Rows from block 7 of a small self-supervised image encoder, named by matrix and row number. Rows with one number belong to one neuron. Each number is 500 + 50 x the weight over its row's rms, rounded and kept within 0 to 999. All counts start at 0. Numbers have three digits each.
After each neuron's rows are labels from the 100 images, of 14848, where the neuron reaches its highest value: "top examples" is what is common among them. Only what is clearly more common there than usual is listed. The data: drawings of small networks of dots and links.
# fc1: MLP up (model.blocks.7.mlp.fc1.weight, 640x160), inputs 80-159
# fc2: MLP down (model.blocks.7.mlp.fc2.weight, 160x640, transposed), outputs 80-159

fc1.242:492513442517627544514404479441500478417598513489440471470463453481463536412531520508449444640523579581472611526513490436521545438483500456449472568535470520553598513505517470438486548523518551474483516441486445607589499587468456514489464513
fc2.242:496429516465472519436515552608601462541454477503518603553431529468490507589558494484497546484560448452494473533436511528500518573534453551520520459500493469502435590516469488506486527492557377510487551501490442390435472475558547551532514444
top examples: purple dots

fc1.275:584508619486455561509553533530520469349424508542491437516430495424456520528599445505485424495399532458546499538421495524504525505478477474506540527455521509483574460539554573513484500576659512480453565530504440528457567455510531537518463520
fc2.275:539521421500547545438490394550500500571413547416411486406541512564454430590421455574531479481578502499437479521427482517465530563559527478537552522523571493489500567581446480551549524460429545534453525464600578407505511515554549469562550436
top examples: teal dots

fc1.621:461505488485562402538477598556575627424604463599460462469599476561468451459492460515484641493423560406562446501540516530524425476557463457567577548492430535494423528540447538434578522523472400491482596540512524425490442571529542511568529477
fc2.621:560568449492496526528469382544499483524385542553553569559510485579449496501576457542580562409458503536544445553513496509455562561540519513473378530523493546469528475566482470623532592492559480434397509505489504481507515531499439532481503404
top examples: black dots

fc1.336:384579514514520510530501497479482524534492558422475462517519512535572466468579453506515549437602556510462514474484572480603558361502508532465517419487481463449521533580471499496387607527426409535487520567528477492422513429547561431398570508
fc2.336:507461465575471429492482477505499529461555478473521500482574570500514498507429405515436408534393514419555461335551484442559508479501415425481526494527636441450525553380537526453527480395498526558470490562485468516478479542435522518578448481
top examples: laid out on a circle; ladder; eight dots

fc1.302:563456469548502462520451492482433509490513493491487423499553468510502493497539504564460547448465470421500527548476529441629483532491528519543352477586546533476536461481431532548523448492627523523514482514568443452438470413460475489617453512
fc2.302:587490461515526480486455482491546487527506503464563478478478550413537485480372448550465494513505515385495477500479470453537494463471559487473595497491514490490508466476586475457487487545425538522564569500527482506467529575574478400573428544
top examples: complete; brown dots

fc1.353:401476464496446534536597504519590527521438472555457500506493562501450635495460433442580492480429526436546476568519493448501554564577529485485585419457470506533561481484506593471452473447392510413491414470464418465562510462577573502489535514
fc2.353:512495515539412461497500506539525511522442476487537590496528535421551489587516540482473514427399469523452510435526477454530429547616564517497475582522443552579369488557498516554443531583484551535592563558517495496485536439507494474414448450
top examples: orange dots; grey dots

fc1.261:491536352521442568560534513565437502501519506511511511483473524539550469507454448396482518527547421487558463342457482505509496524430534458443465509525504488509541501503542486517559581532487525565490426520465563485579521477499491418409485420
fc2.261:457494507448507537431450546446498551464479448503511467459519452467587532469529433515538505546527530493478481564498541427457520421539612552511504529470448566581460480479585459514481586473479534481543528509433483552425538507531408594448432495
top examples: purple dots; ladder

fc1.311:419510483543532460469496475557507496544458520546483505549447415540452402538497518532422494507509572501449482567455459569573468507432506572476470399438423505506543511623501497501438531493445580531395526497427552459500458463497539527527505489
fc2.311:560508545453453468492529539528437463440489451538521474554505526535601462515478553508545463566472389579578440466524539549593538490564524375538538499513433487508492490410447443476553469523563452379464433525484472570434470515460492541495470376
top examples: nine dots; complete

fc1.214:534499529459472538477547432520441508530473516620518535474546426446491500611627554517523606546508479471441489528554589472493557464541432505479493469479490457619435375507543539605430458478596450480525563494438491541548458621487520543514532538
fc2.214:507566412508534509482541552514593556441481461553615421557503432485563489506500482517426495510526530537545558531492471476428488455541471505511465480472518500542567552442484528589491512417514507459407526558475513458438473426456590552443535492
top examples: orange dots; pink dots

fc1.156:450511589535581525417545537497551507503602560510477459532517389533492491516468521425564592523548451559491414409497517465438477520399530527596410457564500431437610464542598468566484458423448536454479530439429516483504418552523551488551538519
fc2.156:515410540526436412367419451524491488489510486581538474496526516494429452435593423422485508513519439472534539525591523488462445518596493547441500576540528505613445513531425495463493464583528434507502482503581507379462551445471447440435455467
top examples: pink dots; yellow dots

fc1.167:514502456465453394513522555503459516473448511449539440501509486501464503569488492529402498484555504591474485478529533497522552521558409540527446499463516507508499519566590547485440422474525522520522563443377485555511396534524510490468492453
fc2.167:503582502418574443453485434443585505460440502431552520533505376443516669532625567478525498493572501448461527521405520525511492515477522606544437574471480485534487542537533521518474640410549485451482427468490588522460482578488497489484527500
top examples: orange dots; ladder

fc1.280:505451535555467551478514482467450485543512439546508528568492554520580540436478452421528436472483498532452510590610371470531519522536549509565401510570507384429527558430423414516475664471496469534551512519346484458511546500494426501483480502
fc2.280:515528514522475482464571523480453483492542511484468410613525475458589445533627637476453489561444531525474442494530467465536449486510516596498496455488530458573437441528409544383511373547580472516462403458503492540501481452477515521539513491
top examples: loop; chain; blue dots

fc1.107:546419513492593474437484598375488489454465525533429471559411484532487581615495509529468506500453427498502577501519514477510464474473462534462409438521506544551466532501516576443546600497511447502394608543523527550492539489592486521501428469
fc2.107:511489565573485551534484462421508512483509476435456546460445496555516468523455580584424511431432562435556563554484531516492494549488430546534511595494577520493549537576521484521475456405482361421545540422444517540534491483420460451535528502
top examples: green dots; orange dots

fc1.387:499493470471534522554507490577396532462454455524508524497515516505429481458557467490515450576507502532410506510534503457577563489403501467447543463525455520431619420468553491489605590492540431472533536481506478456474487497451532396514474535
fc2.387:543516603583370388517487455451580440465523526442481522550474490542420572555504462489498475479517535429502417554492556554433509462554525574601424438462471566521446498586387493510444484407514573394494500532511549580566437449499435531544549560
top examples: purple dots

fc1.505:546461519504492541399482620574545465525551556476602531534502529545473476485503515449438492548447521456399581548509514451458422570463472587486402551490522481557471562445593454526454506467432489506494460442469555524507435515495470478593478532
fc2.505:527621555504469570438484495560407432454450500533420482568403478468429549485471566576470538516549529566503492534498569502488526459484502358534460433500494425468440537604402503413515481466531444480548479455508467587525452514433522519457404497
top examples: black dots

fc1.472:539550548461462445474544610540421529454489467577474538401480508418543562507437486471456503471483494517470540476577430471501434371536551550431445447490574459481492548452561581466498554523428516442488518479499571544504473481501556508533417511
fc2.472:533471611476475499446515529511492481539390535490441456610510583530488472506525496488427544489534422557429463457571516556571495558519548557485550531445521495459569518603440576481596431469539584537518416472522467542452431507531496468543508531
top examples: white dots

fc1.18:481493555482568490533465565446530459489442498584546488440468534536502504366388540504556579516579539536454499432414479500500576500585545488494547551545481515438575386492510528537529505473520506432531552438598443458449481469484418456530600543
fc2.18:598452525502464446402422445490547526542483535460581478593504528503501530472522555532462544444481435519490505592471526474481469460488513492485490532456544436507557518572505503487501518472459433507524456562329593518522537400595537450480418499
top examples: brown dots; red dots

fc1.159:532473560452497482519555517589555519508474465420523548523573482495620541494465427529489498507548567441594496428504558475520517504503545586554349433493485595436578531528479482454398531535536543450522396568521550453537441537494583472542542488
fc2.159:412562325549569506569447460567569522580523476452462449544457533505404463494533536450473557450547453477418513542542443467479430497519542530486570404514432493465446506480490448484496488469489520539490607492470561517540438542376521414418486530
top examples: red dots

fc1.119:532480565517537440531459455532502493341478502507463421517573526464533530507507483523528573461480506518468529511625562500505561398546539565545544531455488459393521410472454548436579431439515498477500471495555510454502471556503504446467505447
fc2.119:528526524530401521457509546542470519521513563480567421512474543531540503603527390545539414571436475522443581433493481396580449493532424662518537498438557405472484496506464467435456487490457559475545506505479460470456505464535510529466486461
top examples: red dots; blue dots

fc1.10:461407468511470495596534439609554540433420539497469491510528511515518508438452492483521500477468409534483476646498505489582554517471496445483450505561534479572479503539646591492535418510460540480502570516404614504551500516568419470437459504
fc2.10:563485561467451451503546510483559455610586482508543528524502515518457515517529476615457474395483485498381499504440457595477504426492558570508529413484500459401484456500472460425407583459497552510452469473555514477473468370370520527473499537
top examples: laid out on a circle; chain; loop; dot colour: pink

fc1.44:506487476528502454478491409508438515486499489573382534549495437464489525476407431536473501473494487548439452463526544450517540411490436482524528479438524422489595405525529397464569387489430477526513504509462595512466489502509480460514575522
fc2.44:573540460508580499546530453580452429459565483565445467543421450499431482486505530421563458552486575418614496482466485458503560486529487522472503493437457452440494552456455506536475483613449442513516525500476466529553529586515492449493503525
top examples: complete; nine dots; pink dots

fc1.567:487412522413506461516513460507547431507632511498428532524500514546561573422511436477536482535484434536475513461510462420472441494548472509444357524506578513581461521451637595529514508557532525481412420521461526599523508524456541475464429530
fc2.567:470496502478444526513462552489476453532542550506569350454573459434493492561510397513477498488566622475375553514546505624462507514518518497462572521427474490485471478492489487430667454549508440372491481470495482509490527557462486524479489510
top examples: black dots; nine dots; complete

fc1.329:444428424451497387545495517491548397413413511545462513504537493508471446433448492517476499563541481475529444534504524493504552517546539559460493492484373522445487405497469558556541485458434491466524489540500532362461521470632513556506513463
fc2.329:529504571561511479433549477563492466475602616526552559444484462555481565409491497500538470519491519481518515466521558506436456577459565476520516503562504531523580554567650469470523470444520537557412481457535490545422473519472471526486444444
top examples: white dots; pink dots

fc1.632:403492459461439532491546426573395486519460556538387509541491471536556475425455474569500517443531464549393510480571549518516538481531411466531504525491534461551475500478514430440509472569402637511456509557527600606443478561458456494465514444
fc2.632:512514597486550475485504567511507503544417462563524416512506495484507521444549522397610478443504439432545535546472395469486405483456456516497538576536427538524621415525579548560558495508578374492546490557445475413460453469547488550552508504
top examples: complete; white dots; teal dots

fc1.571:494492566608474577553403525502545502558524543520520577431474516495529458505565486542548531508514471503469518503524465347536571474456436462503483509385530494597532506584424511542513429501438563450504556529455512602596519517486468525439546515
fc2.571:599469517473503524461428542465538537423534566509427548509546482381497515513448525456572595534548482458518624596488467548523532545459590560422473492523447561490429513438522472459480420455493443535500491516467529489540448609530568493465573471
top examples: laid out on a circle; chain; loop

fc1.550:432459471497581603533603526504481519529534403459452558462516495443494570629527509524420477519574477448525549520461507417497436585519474548480538506454499552543637476470512496419393524512506481490496453554373468544449449542494576433498512455
fc2.550:577505467467446540465485507431520514527422499483547556421373530465552486527477452511496418406458494465513478417487503507476464621563550453432382573522534504502412486608568497476509459572481476491501371449538522451429467582526424426540532456
top examples: laid out on a circle; grey dots

fc1.626:519484510468555447555359549495531491452586574510524512473541421495575504604531500438501501437508494519612539514584426460540493423410430507527555449505456587569489433529555500523568528535570502527505512464474527554448484537402531551537577514
fc2.626:456409483446500480521459464504510447465457424479463465444526491567550485414483611492654485503460506591457543468485529532516496582531588547480445524533480526456480482495475478419518483517516463535543471505512434409583557461594449491535446519
top examples: orange dots

fc1.573:530539552527500463623512487495530391481499429493531435471453435527494542610472502467383434538462530506441478594445493529500524428515442500433608479574482564469492553510501517487481464537497534529475429482497459553620561567569465473474508554
fc2.573:543484540465449483460449496525554548532481488569407454503479517483446517469639481528587537483518421471448470468416554491521599481567576552525544377469539481565453520528396533475485543467577487552600519514425522414410572418461444487548463523
top examples: teal dots; orange dots

fc1.483:441513471511502428540540563558430526461525457572497451481537534535551495471421472428505526484512501432460519480540512580501502522591476505554479511525502528523506474538494429589463486440502429441455493475645421435484474492477426544465472553
fc2.483:401553486525491501392499456496518461666473512445469544497483479492474456525571442503479479466474491450525502478526537441494379576554486573449441549538527537491479508511478465473455579466485501520521536531504565479459508472603550520445512404
top examples: yellow dots

fc1.345:540475444532440477440591525519456516612457524307545552507436516489453493550546446455475507597531403444546499548548550498491478485484483527434478491547527530540559484450525575472526485470517509569578383563450433481481526546545541555506426484
fc2.345:554559494496513423539477464451460543465477500519396445439451531495501608438477466569516440468510492534495509499437575469502551522456531432443597462435524501469560431491454588557535449533517575497451562487479431470570554450480438555462611558
top examples: yellow dots

fc1.406:543562462520554570551407478546510540436508512498482542458453476498544494501611528551484468532564442513461485504474495440477482442524461550500528515513479487561436409541521575464390440493400578479575451578470461431475522416485568513560446472
fc2.406:490494553496542603546480473496529565563568442498536553564440461537505498563528522512572557532523481490478520516536499436492546524524454496527528488544460422484474538505482583445480411542497592454623525537505521471523465480525476478522592450
top examples: teal dots

fc1.306:475509561548554569490535475467456449546430479535511481480487419447486542515538524549363480538586447388403497493483569515451561490433491507553499453553536481547477509479514427515465506427577533531472483583567528520510595514485543495443593499
fc2.306:544490477472455446474495531507447589469499445514503550390542444482579398443496503481488498436415467405522418442527471447456443495501574496491492548471519549522441427458508586565444422525563508567505514469494615534388410433506477510497535535
top examples: pink dots; complete; yellow dots

fc1.211:501511474544555593578524488503589473514458464563517434476496591486500597488480443485505438540531482586519471533540515456512511584543499561503447481493413562504538405476461610505489494527488527565510526480430478447484502499467422474502464462
fc2.211:557470437480467497459461539437473485538434553473600528499511450508467413512485577574574483462509475555531560502527497419450468473453600505481449609479508360547376543510585466571517522492578465414474464562561449472494470452569525514418534558
top examples: green dots

fc1.633:554553468523483511558552612462431591487530405480487416541532488535487428515538528502469569538520600558482609503493513501577511477509550522469424443481517436585451523441401466492485541445590574452582508463441504473472564448512484479577453488
fc2.633:590504559583452561505461495481553430483489518514526504490560591431530589500443452531450547596333553465498488537512440466442478544525469479535456595534529561432516505497447510524541558502522421432525462544563464501475444595452527520448391544
top examples: purple dots; blue dots

fc1.587:495535596540510483520514514611448484475462564562523495456494484472471538535474434461478474439505493516500491530492434537567518544447553490502518341456552452503490477549626563426576418458500450489437443557467532489606452596568480590543470424
fc2.587:507497547465467451587557518429522476471524585536496496525645546491524492457451525489578494539557523567464486500493558423463504539481421497479515467552469521447497500449515508490388476441450443639534421544470518494516500434525464484390564477
top examples: loop; chain; orange dots

fc1.380:401493551527436496557611507461507502455530523604451590434463541463348557470490629483447497530556529454439415506497465342515514496510545477528482528504538526381576594492491530553521539540544492482500469515554452486537482422495562438516522529
fc2.380:579486498457560432519419462511476500543431537541397475491486575528526413513451560509446496451554494536576545561497566568589517465565444477511515518539506542524516473568461563497543330445489502503465489551566436471567612481456539583442503491
top examples: nine dots; complete; brown dots

fc1.20:465480490510556567541536498483426493586498389527437493528469599540489445493532510520457525565609485509432513473502488432483454444586441517512540513492431553505469523531517506467565460439496524499518600508492603505555511487566502451460548503
fc2.20:530575555484464558445537575477412527488550441505532504484562553356431526597448456487517414525459501510510554577433549503389517475548464438536446529532555449525502588566517546492482476401516565468499463486490487536590423421442567490499493559
top examples: loop; black dots

fc1.382:555422477538442518517494480526451534422519500517579525503507510482435437528515560473506495443554517471550559458527447552524503479634493352467449533482491464453472447537521518511498542455439502586574610547477538460482550544455464397566558440
fc2.382:558506454482547511502469529549423497547455549508538445461520590598479532552502468518511477538440506450500544507512552534527509459528502569512500505487586528529444482495550554483518539600527475511449411465449466470582480552470558532572512456
top examples: complete; orange dots

fc1.205:460422494612458446588525559502456480464522435520556504509527440465479511528545420517431406502542519488411392478405568420531543518474443512476465493511543492496556540487478514591569473520531499492366535506410535479552514390503514582517543480
fc2.205:563525553420448581436552372431520523415471483561463470467406491575445555576512535486430409438460505489575463495526474454499541503539524537522449372474379565520488516523478519447478518593537512510602578480671485580546498505566445498527528485
top examples: purple dots; complete; blue dots

fc1.27:492543519522604485464578516482418524532491546500475502516523519398419392481560511549377644439492389507480522437470484482444516609522442476558513577612406433455473533562517413532541547515488482542562568502435492537563550563512456444537488558
fc2.27:476474482392425483513472469559498545529506437548523443485518490554520587580532540466493487513497491423481590539482454507509460521442551470563489587564469467589451394538549495453457438504523479478519513515550487552437485522501464456498560531
top examples: complete; pink dots; yellow dots

fc1.407:525414484537412514561521457582410489451449420480519482496452490512531374464540546579369436546512476462427466515498472591408537505419485480471561462553500483522593511518533435520554543561519535454550520562541494553592460612500419480469421510
fc2.407:397562424443509456481472409562411511413462562526403515435568539593491606559529571600493566479550456461494484466415504458541496479527586503514452525540517541369472480439512400491516543511483496518496488500457504551511437434549459534588501436
top examples: teal dots

fc1.432:462537477552546512588594386505498607544478441497473556576573545494374483534523367522482468483414549557434440493528551524514539533523469446486484434499548439442488436401543517533466490510501444479513499594440561522439507414458435519609475444
fc2.432:501510519522460436431435551567569523531553490424424541468521519507536429491520529558522368529482464548585561445536427432582519589603563428496493580451496502561443561559521466502559505525409593480474499491425347456488507446538436475526450508
top examples: pink dots; yellow dots

fc1.338:483486499423506504442506555525543531545579468531496394528415558481483494522483382605559564470385480531535499486460613428509521552483431461514513427445475566589469445532510514495431508503424546476455550502475467539553418464411615551524558520
fc2.338:408460521551449528504426482467462562495504502483469556498484513489569504398468551478553467501465516449555522564553500567484365527567513515492494484565525513439494527447580540541480458584520476587487459479560426422489504465581429515483542557
top examples: laid out on a circle; seven dots; star; kind: wheel

fc1.148:533482538503525558583535530525457564428387542496452577484501468510446544508512526559453380544519475482536456501418538499410498454439567462508426482535421491576458508486508481518557524541504493513479534517541570464444543573473527530464388517
fc2.148:502580558452495555447456494448517555510487479517543452520536502522436508470451504424418590401510493486586483535567412461486408516579493536512612504552543526499538483448524533530562551550505376503486509422377505386413411520585431489493567522
top examples: complete; nine dots; pink dots

fc1.313:409521458508529480540579517541513470474561534442575595404502530521482504463468489504340537440446478461380592498656515610492561490420490475541466511566459486505468495420539475497544571507491543562510434600460466539494553539532538430458525479
fc2.313:436596502542479363486421465541566527558452501536571541523441516511437489560456519547453505437419510453516447501541539434491453465474551433523476572538420442491548395491418466403497452432589434541616496527532467485561513549509487435515514480
top examples: complete; nine dots; green dots

fc1.539:527496395486470415502666503499510466423489453498576545530479501501476540425468524508537482503452506504506504469488533504611505567451536610411529405498450528528542510386488523522480507489390496433519426398480531436501600537541540532526515475
fc2.539:514399609486477495441492526451425488481533566483411485524527493480478555444583465412595605506481485485385605455509560490550473594498506463532530512486610522487494534514519480482527473496483504558473506509506582485466468582487566552525486549
top examples: yellow dots

fc1.193:382497495464496505577506470481581537577552602555503569490576522481479485507475513399608455446509506557572516453520413440497416460485506549493428479528448600436491497508502444508464458550574536518449417484532532517449650469518437564582511513
fc2.193:478498482437479424487459529491486375465506531579535486465482479561451421604498477468545462482477542508482434519462497503510395471492513550504563362521388527537505505476539503487510443490503563635557523427548408503511535510568556491433538479
top examples: black dots

fc1.561:531570496578519568527479518493438417467541404498569498391522504495550473491457459562496493465551510554499484565303580485547413417565394579520392506461593496456466453535484537527554456503471564448419517479526513514530476436506490537508459547
fc2.561:444463590511447426484568471506449441390527446519446483568498480519453502534426508561424439404443512465443525504552528493569480456558515439503537401598503505440565538557496477502595472513484521440535523430575452529633475498575372476541567457
top examples: purple dots; complete

fc1.515:460463371471533459512552610516452516561508484482518471476435496541523499369509522462521422515616515390517588412519544587555586492491459530536487542477513549476477494488540416568405470569391482497426449458458529610504522551548568476470540526
fc2.515:492553444520521509422410493349494468520551464500536526536509495490497463482467541570537487480500517478432446539477551552453402544510480609493402597533465591516505514444462491549473522507538526565484544527455554507426502572512437511397486487
top examples: yellow dots; grey dots

fc1.340:404499444462488452400532478595469446474568613467482531425516518554543440495516493569493530442437464545513543480559495517512445433517488476563459549561503485619519490481501541498473415485552490564516557497499451405410463563488508554474543451
fc2.340:482555509493481424472485528491526573635483482489455517527504483468463454457521488465436489485472536580432550507477394428550462575495569488505519403510500542576456452493496477435533583479601482488557522484461593481581447437526559448496384563
top examples: black dots; complete

fc1.602:523481454424432519561542461587498543451560481362501395533508594496534622485437490505410510529508498528385484472475483572555565478551567560413506477519542507501461465477520510525502495517450580488392525519450636410494561545445554533508520557
fc2.602:507454527502596476403534548501524464505511522476564470502546514480479470515498493546576506459547431512511554517451554465490471523470466368516531594451501576428532566495547589402490525458490541482630549474528468487544527507428498460518522547
top examples: laid out on a circle; ladder; white dots

fc1.540:408506594532480565488449515516504648437445559408511469501484469434577517451408508570531551573544515501450501532420541436502443572558533519490541549447593503494498485439515503537511470452618533411510539560520490409528473428531513439578541533
fc2.540:593566394465512589442593479497464501514557480505453435508494550495492448532470438544420491488454453545601606472517502451496518460516511596470494434524512448453465595568522466417499484526487505442571501459515506435416451496515462568453493430
top examples: red dots

fc1.98:508503546459497501641506536519497563469533515498438533568478536491531506506575415584458387475457477510562497500492485458497556487499508580427560507543584544444579520485399582462468433493504566518574483482432568529472430494481475597550422527
fc2.98:551415504501576478410422551503494559575558424518541506469486535427514486459529517429463538463467589536561552474556540608398454540593474374481438589495465482444456463477489404531490517499537459497471497485475487433508496431544495463533503407
top examples: red dots

fc1.188:482582441495607468511543533473561589534541474510483525441487528483434490571401456476453475540514481496459556529504524506495487545509460443512597532499536582521464616524599461536622507422576583590490463622392425524491506588414521492462493570
fc2.188:605458462493503523488480484506535539574541443506574522452447598567532589513444526537436486466405444441498462408472421468432499483441434524716466478518576461481537468435497555469509574525509545428475490401507475449486524467494506596482428501
top examples: laid out on a circle; chain; black dots; kind: loop

fc1.318:481462511587481506534457502542539559482505457447505435534433498606446509492489492426533513466387367574501501658505468443496387460453540528452578491476526569535552488427487519519577503419556433578441523463468542522496497535445505602475461549
fc2.318:563507494455469576499430490528502500510571555557545482555484480501489440546506480507531450504464566520446530634520554496416430479518435559461469505529569509405567584527495508550487540581516490498524552519463540473520417542475410468420468490
top examples: green dots

fc1.416:446438535537523588504499597584506487526538464484471557596516505400463462443429452533436529495533530433483520490446529478475385473556549441474510514516474454530516495453573506427567561480504404517394470484478532551482514447576583463585502490
fc2.416:498489552501446496502504534424503512408523544443524505481385446491500553514411506445512537428564487443490496496491435533602462538497472464522615500495512598429525526517515487487457544462538560538536486498575438516516437450510383555535534453
top examples: pink dots

fc1.224:514456534534457565471533587526455424595566464475521492511469410540467507509458405480500583543508530397511475574569483556468617483492587468520538558448464545523637531555520518546377465473478514489479393488528409494462513541427440412494483521
fc2.224:586451504525465514502505501473579538448519340413531523451431441511422579351603496551452432462543452485577523517549581570450434481590511459474481555512500534519484498484490580474521550531529601439524530496547441515520438536523536469583527429
top examples: brown dots

fc1.190:418604481573492464541453478515496467495443475554449515494570409505490540543444492530575522604454508540495498510519462506466526485466529493493549475469497395467454523568467527553529451564542467493486555498472540419598527485409480430503477479
fc2.190:498494525434377473555418424512583471523417507515495516467535518515463472424497525494471592480539540492458488413497467456524452524475574559497472609479469519514568471460569406586423511502565532535560505525425569424534457460524400442508532572
top examples: brown dots

fc1.12:490468495562523503408585534503521524465487420582508388500422452578410498482490546526498498503547556542463511454547550460460586544472542505485424536473487545468502444442523483550547514560437576487481439529473532543516504535381566450417449505
fc2.12:519431571464488509497371490477508542480502544479573495494559507498459450430467565415377504561509462484522603543533525528423440467601460425473527516542531520490463534424462515449458450507555482531541572553497533437433557413519627487521587368
top examples: pink dots

fc1.610:550547461514539499554552517587536530457463593505514471458540556472488463527506575513518495509443433543415478524429520394428478421521499482525434413495515457441565521480579481542567458485476477568496438436521500523528427443497469489514501567
fc2.610:494514595477473427509505431514460450500480466522476612545472423475378548450444516514428415524561500493520578515553499588477523446555546571557534493556410478436596466583483430502487452500427536508488463450588526423516589613502521466438513442
top examples: black dots

fc1.420:469505476565421530484574448537474511496487586518377499452454369488480428577502494503436463485489557529510484628451443505486476436506533502535527462481505418522556459573510582503521584491444549458394509571522567498440531482522523528596523494
fc2.420:481508495444586456580459488534575578568562399553619556499596585449547569432433512452530561546539427500445497485646480520574507561482493444494503489491421550452346444378455475461469475506550523503537480481485461498569494535436514409476429518
top examples: nine dots; complete; orange dots

fc1.401:404510464585396567519461586425400469548529375502540430526500431402599487485460557497516490547469536549520507523513499498563558459464572552529473420496461563463384460506562492571568535487483562537554508569526430442493390525492480427525413636
fc2.401:478513548502518478508527490428509510413610535390506468544577504427531481488565491539453552526442513531504575535444481559504488472527405585557504463522539526560496492496525515599554472508615447502579496468435544365557582456534495528506501393
top examples: purple dots; star

fc1.568:458495455597425543536448486448391477411557538513497509483425489500510532463531457586547424502488487541448598532527605496519550392506486459514565537485490480477556481508519586480508519472548506550508524515494494507528454484432457651557569408
fc2.568:495409482644458445551563391532450454539522550486515432556520471497486471573488516541513459386546541495511428553442470456510569529448524412501539445510431466587422491467454441485530530475446519488469497498544532464455541529469611483473531493
top examples: red dots; brown dots

fc1.266:471444501471599465495482493548526510559472568570468379477438495594604540510567445500483459498523562418521454489483419442512470507481513501478504447553487621449497406501489565515457505423465522436516501563547477509486563461617569371566454573
fc2.266:531515506428480555493550494461411598567539422411472586484547525456487448564462541529516501444463481532484560516605575474574489408587498494501478454436431501474495460486561603520452407558444416524460554518492591499503502503419533486511501408
top examples: brown dots

fc1.165:350456456474388457503505459464490569539543526471406455400506558512535574589542509540540469470545547487462469419495579375515539469501507523442523578459537525479420381489533555573528650556452516432444558547580563508478422472502454462503493522
fc2.165:501495553496482561534516535524492533517469431521494505523511509444489559538557458551535521476439482544486547434599494469500416497529518494657400571456440599501459518484647557499532515514512396484460475513451539436427531424509505534482564509
top examples: red dots

fc1.196:487574467525541513514579487450506428494528569507452550461529634501506472467480478602483499416566534500452603512460548465561607455509583477526480588469445518504458513503476480493570455483462469559544441467534450446468484527523501587488507494
fc2.196:484419494501522486549398563465547479503520534405460552445566545465451424505508486398475508527492506520534466518497554615430499501421450513444489413537478539546592462557468524581359555492523538512519499598608541495508499457412616464497518522
top examples: nine dots; blue dots